From a checkpoint of a small image captioner.
Model: 7.04M parameters, encoder norm layernorm, encoder depths [2, 4, 2], encoder widths [64, 128, 256], decoder layers 7.
Data: trained on cartoon faces, 13.6 epochs.
Rows from block 4 of the text decoder, named by matrix and row number. Rows with one number belong to one attention dimension. Each number is 128 + 24 x the weight over its row's rms, rounded and kept within 0 to 255. All counts start at 0. Numbers have three digits each. After the name is the row's rms in percent of the matrix's.
# v: attention value (decoder.blocks.4.attn.v.weight, 256x256), inputs 86-171
# proj: attention output (decoder.blocks.4.attn.proj.weight, 256x256, transposed), outputs 86-171
v.180 109:128128134132128122128128128159126103128128053057128128128088147139139143111173129143171128128138111128170128087128128084128075171171116130133128128128111128166128113128136180143128127157128128110117128060128086160128065128082145128068128128123088128128135128
v.181 105:128128135128128128128128128128128160128128128136136128128128118128128122174105128128080128088128158150137151126128132128128123120102166122128145091123098128128142174092128128128128128128128128087128128128075128109126128138128128128128107125128075128128128120
v.182 110:128140140094128128128128128173098128128128128128128128170128158128128128098074184118128128128128128128065128128128128128151156128128105128128149128128152131161128128182090147128128128128173070128098056129128128091101101141128128167128128128150128128148128139
v.183 100:165119061128128152119128128044128128128073128160128128145169055128128128149128128128128128143128128128128131128128161128094128128128128170128144109128128035128128128149128128128128128116128217128128085145145166128141128088128120128128108128128074128128128128
v.184 085:080128128186128160123128188141128084073130109068128161131173101109163200151145187128128128128128123091183128098128128128128128151128128173125128127128150128145123099162089128091128140148128156128128128128128128128128111128104144143128128128128157146122107087
v.185 093:081128151105125128114128128128128128090128111128113124086187128161099109128209157123174128128086128128097128118149126128124128128113154068128135104147170146128077128069175128128163090128128126128161169128128121126128128133138128117128128142148128128160142083
v.186 101:128128199128128128109131128113131128185121128093128097128128105128128128133083128194130167104081128128128128128146128128131128128128128128192138129128128147161121142128128177130128128086150128128128128105074128128128128131153115128170182144128185128128086128
v.187 109:120082128128128128115128128128128128128146096150128158118129102128182128128171135128170140120105128122124128071139128195139128143188128128128104128134179133106115128118128133126128152128128136128128128128187196128093110146128149128128128166141128180116116128
v.188 091:128128171128100108128099060059128172128128111235059138128098095115128130114128115160121128117128128179128170112071097095128128085128128119105178128128108128171128104134128139128161128138119135128128128128170128128128050128128109128137128109128115079128185128
v.189 095:111128226150128101095128128200128129128104139186111128128128128128128128128128154174128155128128109128128128088112106128125128128128128102118181149128128128138026112123128128127128134109128124140128073128128128167128128128128128090128128057128128128085196129
v.190 111:128161128155128163169168128162083128128126138172128128120128128113128128136090154185128158128188128142162128182113113157128132093124111128112128108128128125128128128128128188128150109128137128128141106128119089114128166161128076159131128128142128115128128128
v.191 091:127136128081171128189106128177151128128107128141116128128093128128128128128128075128164128128128128155145154154114137128128141158128128128128174117069133137133189082153128141128162128139128049128128128128128093160128128092128162166128153130121128120128128128
v.192 107:128134128166151128128138084068128104118139128081128144128128134128128128140128111128128192189128132136206146128128119098118128128128128128082128128163128128152080125074125128102106172128128128128128128128159128128128090128128149128091130128104128070128128128
v.193 095:100156116154101128149116128135128166111128128094120132093128128058128128105135124128114111207128128108128175103128128128128084124101115135125128128128128128128128159141128165128128128131150128128128115128128128128128128128169131086133128128087121081128128128
v.194 107:128128128128128133128192128189122129128128128128128066128134128128094128128114167128128128128128115112128128086128128176128128128103128126128128128137128107128128098128128128145097145134155128033141162128128139102139128128128128128128101128132179128128128128
v.195 104:074128137128139128128148128128139128128128110127128128128179087140157100134145076084128128170128131125128128149104128128165128128109134093128143072128176128133128128073087128128103139128111128128128161167126128097110128147112145128128111128124170128128086117
v.196 095:112161128185125115128128128116127131069072145133148128128128215201128128128128128128128128179110128128128128131128094128143128128173128118128128128128128170128128128150128078128112128128128128127116128111086128128133126144155128128135163128139087143128086149
v.197 101:149152128105128128155128128197128128128128133128156103128226128099128128116129113181092049128128128064128141101154128128128136128128178084128178147105117128128128092169128109128128128099128127222128128153150128123128127130104128128091128128128150128128128128
v.198 091:128128183125158126090098128118128128172128128128103128128170128128128075128103159152140116128156128128084128128096128130128126122201169191128128128128115099146128128125114128128100100128074128103128075128107149128128162137128128132104128169128100136128128151
v.199 086:128101128128128128130128168128128084128228128090123154128128128128128128129128128144128128128128144128125143197128128128128191130134128128137157121094128130128128128128124128114128098155128123128127135113107093067175126137128128128118084151161098128128114128
v.200 092:101118094117137100128128103128114128084128056152128126128147081128118128128128213166157117146128128128128128128093128128128206094128191128115057113137149128145128094128128121150075128106128099162127130128118128128157124164128128128145112128128128080160135108
v.201 086:066128168128083128138100128128101128128146136126128136193128146128128103128152128112128128114128128128181128128100103128141128161126128123133128124128128128104128092128128128128120128156127128131128092128156163185150128151128144128108128087126128098128128128
v.202 086:143181128132106097128128066128128128128128081142164128128075128078152187128128136128113117197128128128125142128133118128128128121183128128151128128128128156126128145135091128135128128133126128128115149128128119128068128128128128128128096084128098128128128128
v.203 094:177167128080128112121128128148128191128144127163117128128128128157128168128128128141128111128097128127147128070146128141156128041128128169126141111107226128128147128125161128128137060162128128128128128097128128152128128128087156128164180133132128128128128128
v.204 085:134158108128154128128101128128108128128128128128128071128128128121128128131133164147112128128173128128128188128128128128107163149079128107087128125128128128142069128128147119128128120128128090123128135128173170143136128161113128157128128172128128128134115128
v.205 105:128128128128128128094140128128114178128128128128128145128113128041085128128133128128128134112099128167125128128142197111140128118116128128173074128093128101203128128151128128128128128112134128111112128128110137170147128076121128128150128128105081101183140128
v.206 097:147128116133131175089128128152128128128104133128125189128128079128128119098144027128128135128130136128128124133107128128128128125106128128128128128128105133157091128153128128153176128091128128128147080128128152101128128076128128161142128128128128128128182141
v.207 095:128099146128137137087128128118128128125107140128128141136170128128128128107193128128128144128128128128128128128128078128141128137113128075128128077128146173128128216079128096147128130126128146128142128128128128119128112128128128167180128128128116128128103128
v.208 091:179128168185128128099128103086128128128117158080128128093128145128130128128128128116024128128106128128128113123184109151142181116139128128128156128132128128139175096128128143147128131128128128128128128128128128120111128140114128128128136128123182064092150128
v.209 090:138128128085073128128128099128128062140128128128149163128152128128128128128128114128128102128128153128128115142143132079153128128210128128169086128093041128128128128126136147128157128128106079128128128128159099128103128100186128128148123127128128128128128128
v.210 100:128128088109123128128128119128128179069147092146195128105146179128128119128124128128143128128113128128128128128173169128162128109128100062088117119128128122128128166081128128131128088115128128128060128128191128128128128110119114090134158141088121132128128128
v.211 088:090128086113165121125128144128128135128128107174128128128094084128128128128132087128147121119145068128128168128128097128200128124128128139191126128118170072125101128103128128128108128128148128159145128128128128134112119113123128128128128128128166101184151168
v.212 091:128099128128128091102097128128128167093145128134079128128128128109128109052161128056128128136128128148128128128137128128128167128128088076126128128128128128128106144135128128128149128216136107167179130128128128198128128128142116128102128117103128128098170128
v.213 101:115128128125128093128128101135130128128163128202128149127128100128100128102128145114128047119121128128128128120123215128125128132149128156108128158128087071128199128128128095163176128128128128128129128144128128128128136128171120128128128128128120128128114093
v.214 092:128128128086128128065169128128128129156121139121128172128128142128183060128128167128154128128128128105097128128128145128142128187128046128080101128076076107128110128147128104128134041121128142128128133138128128128112090161042149128139128096136127145128119168
v.215 103:128128149069037128128128128080128128014128128161166152128129128128128128060107186128128128112108075128128128128128128128128078127128128128095123128114138128128053128128128128128154065175128128128128128128128077128133067128116131128128129128128128128149184097
proj.180 122:108110125128112131117162128136142118137125182128196133161128128128155128197128128088128076128131128128110121161120128164124134079124159128097128109128201142122103142144137128125128171128128106113137145128161183116123132128151077128202128083128128145128128105
proj.181 114:128128128128112128104128090113126083128128132145094138128128128128109128048115128144128143128128128136135128147142090128141182126124092108111161136128115160128128116179077121128128058128128128128149128128128089194128109146098128161128187128096128128128128128
proj.182 119:147128124128128117128128128137132127135128128188080146128221128128096145068128128120137128167128128128159128128119113131162108105168161128128174128128071168113128123087136175128194128128104128128122164128128067128161142128101148124128128166153128039114108128
proj.183 099:112128191128128128101128154128200128128128136128076152100128128128128128128123128128105088102128128095112226126128128078128139128128128128128128081110128094128143084128128125128128128128128128128127128123128128128101128197084126128128128114128128128104128128
proj.184 079:128128153078128140102128072128128077131128130128128067157128149131128128070109128128109128181128128128108124179128128128045121078128128128128118128177126073113128128128128128128086091128128119089128128123128101119158170144128128128082128128132081128204118150
proj.185 094:128128128147128128081128128128128128148128128158173143169107128103128128073104128128128147172212111128128129144128142128128140121128128135135145128103159128111128128128087119113098148128144144128146058242104166128103128156128128128131128128128134133060128128
proj.186 090:168128128164128128128128128128128127128128113191128128128173128128128128051128128128128133134128105179131128128123128128183136128128128128119128128081128103128056128128120128101193128128128128128069128128071113128128128128129128128128140128107092128128160107
proj.187 098:128177128110128128114128128128128142063128147098137128128112128123128128121131129174128128146118086170146151128119128128108128128112128128128160128128229128110128131128128106129153128116128157128128128128097128123139128096128104143128170192128128128114128176
proj.188 084:128143100128128128046128128128114127128176094085128128098135128128128128128128102128128128171128184155152128151128128128174128128128167165128128138128142094113120128128093141128128180128128128128128128111069128128127128128109160066134114151128071128128128128
proj.189 083:166128122090128167128134128066128091128168117128108128128154128090128128128155107177128128128180178081181128128128128128128128069158188128191128073128164167161128128128108130128122128128128128128134128128102128128128146128128119128159148121129053145128101128
proj.190 107:194163128127128128128128128128128133128128071125128112122128128095108131064129094102128128128128128110090137128163128128128128140129125128180162152128087128128149135120133128128128056121128128093153128123152128174128100128088128123128092128094128060128128128
proj.191 088:128066080097142053139128110156091142128117128128128128122136155128119143137128124125136152121186162128044128128086132079128150128149128091127112162150128156165128140128128141128094144128133128128114101158128128140128152126128120111128132087128105128128128096
proj.192 104:097212128062128128128129157197131163128128128126128133145114128128167144128128128128132055128128128117157140101128133118145191098128128128142128135091082114128128149147128128145113143128113128128128128128128128104105128084128133067128142115116128107128128074
proj.193 102:186128128141123128067145131128104112141128178158118077149128129194167112128128128090127128074117096128128090128127128149187194127128128094128114128148119105128128083128128128128124110113128127128161128095128128058128110128110181128095112120172091162171130128
proj.194 092:151128128128090128128120133139142089128156140191128179128128142128158201128144128099121069128128128128136128101216150128128128128172128150090128091128098128081128161123128128139128128128108128203128128128128128128128128128128151181128138183031110128130128128
proj.195 096:128128128128128128128128128128140180187128128082157175128111128138128128127128128116102128128128128128128128077128131177121102128166128128128128128139087128151128128186128096140128202128128128115128128089203128128128126118128158118103128148128053168164128128
proj.196 095:101128128107128128119128169128133109128131128158128128143174140101128155128026081135109101128128128192128128128078128128128103128082128061128110128128138163128128128128128128128128122128089128130156126167145150128099128128076128128128128162128118074169128128
proj.197 090:128144128146074128096128128128128128129128128128067128128128188128123128092128114148151128099199128128128128120140109128124128128128132118128128128107128128128128113085128128098128112128128128124114128128128128128128128128196128128122106128120128109128130144
proj.198 095:128115128128128128146095128195154128128128097112155128114128117128128111128128128167128084128153128109157128128088176128120128128074115131051196128152185128090105128131128109128200128097128128128128189184113111128128142128099128105128128128153128138128128128
proj.199 082:145128128163133128128128068064115143128090121181128128128128128128191174093159128090128128127105128128128130097093128105088128128070128088105128134126128128148128128128103128113128125128128166137128128144128105159088128128128128147128098061111102128116094097
proj.200 089:171128117128128114113098111081179126128128132128131128128142182154122150128118128078128116128128128128143128128137128128028131128128128128128128128152103128106128191074128117096158112128160128156128164113089128128113128128128128141128128152138128187128114133
proj.201 107:128128128128158137125181171128117123128128128128095128106122128128110128144068128128105128136150080171050099128133128128128128050128128128128118160111128121128128128128122128120121092104128128128127150145128128128136128128094128128128137128105128150182128128
proj.202 088:128074159099128142128128105128128126113130128128106127128166128184071071126128102128130128157128128128100128128128128128128099128128092128174128128128128133049134128116172128128119144128128076128128096128128111101195114121118178128112128172128128124121121192
proj.203 094:128120128124124202128195107128128090159128128061165064128091128128083086128128126128128135168143066161144128128128088090128184128133128125128092128174128148099128161153155164128128128128095063085153128128128128128126128131128090175099128128124128151134128187
proj.204 093:119128114154128128128128128145128142128128128126128128115128148109145123116128128174200076120128128128144128065128128108165133115061128128128161151128128128128181128128076152128106100173179102162128128128128068128097177128137093114058158128128128114128144128
proj.205 102:116128128128128128128113133162128128128136128128128144144152128128145128128052134128128128204110128038165128120161157128128118128180128176096109128128128186101128128128099128128128128128128128114161128076076128128097128156128128128116128128153153157118128091
proj.206 093:108128128099128175128128118083124128082128070128128085111131128128128110128128166137108092128128128105128080128122128128116159156171128128128161128087151108128128156128128128152128107128112053128109128165154067173170128128120071128082179128128113098108128127
proj.207 096:118150129128128075128128180128128128128149128128128128149142165128105128128088128089128120128153128147128158128128161128128202146108128128128128080072128075127128113094126134128128112130128134128128128152151144124128149098128105046118131128172128128128128109
proj.208 094:101128128049111128082128133244132122130128128150128128128093075118128128109132129128155128128102137128122128087077094145128128128130128109069053128128108128128128185128128140083111128128166120129135128128128118128128128133083128113108141139117168160128117164
proj.209 085:128128128147128095154088128064128164128111128128128128084140128128128128107111123156128128128146128128118135128160100190111128128131138128128174167128201085128128128128128127145073128052128128121128156128128126128140198128128130162128128128143128128128128110
proj.210 097:136128116136128116128152098121128128122128179128128128128128147128128128128128128128128176180141128128128128124128128109128148162160128128128128156128139158086128120162077123152100127112128128097128128065105128128090128128128188145125128115167171151140128149
proj.211 086:128128128119119102128128128128139128128212128128128174128128128119128128128128142126138128128147162176051128139112128089128128128128103128128103091128134096128128149159128118128166144157128128128144110128066154084128127122128128136175128128128155128105128145
proj.212 087:125162128152188192132133163128128128128067116119097185142078128142128158159114187128128128128128093148097114119133128128183128128128155127109128117135128128128128117085128128128081128053128128128128128127135145124134126095139128128128128144155128128096110048
proj.213 103:128132160128128128100116139128146217148072128097128072096161247128128128114128098179128215128128128128143124128128072128128128194167128079128128128128149144128080128143145128128128127117128139129128128121086128141128139128128128084128115128105128142118128175
proj.214 101:128118128124144143128076097112128127128128128140146128160120128128109128128140084145128128128128128145145128128128128128184144128128158128170128128119144128096128102128090128128128128158128079128155146141128128128150158128160102057110128133119104128128130110
proj.215 095:128128128150128128165157128128128128200139106172128128128128128125128134168087127128128142169128148128128085128128128135104128128128134137157128093128128128070182103111157162128137128154128128145152128121102139087183170165128128128102128121111110150128128128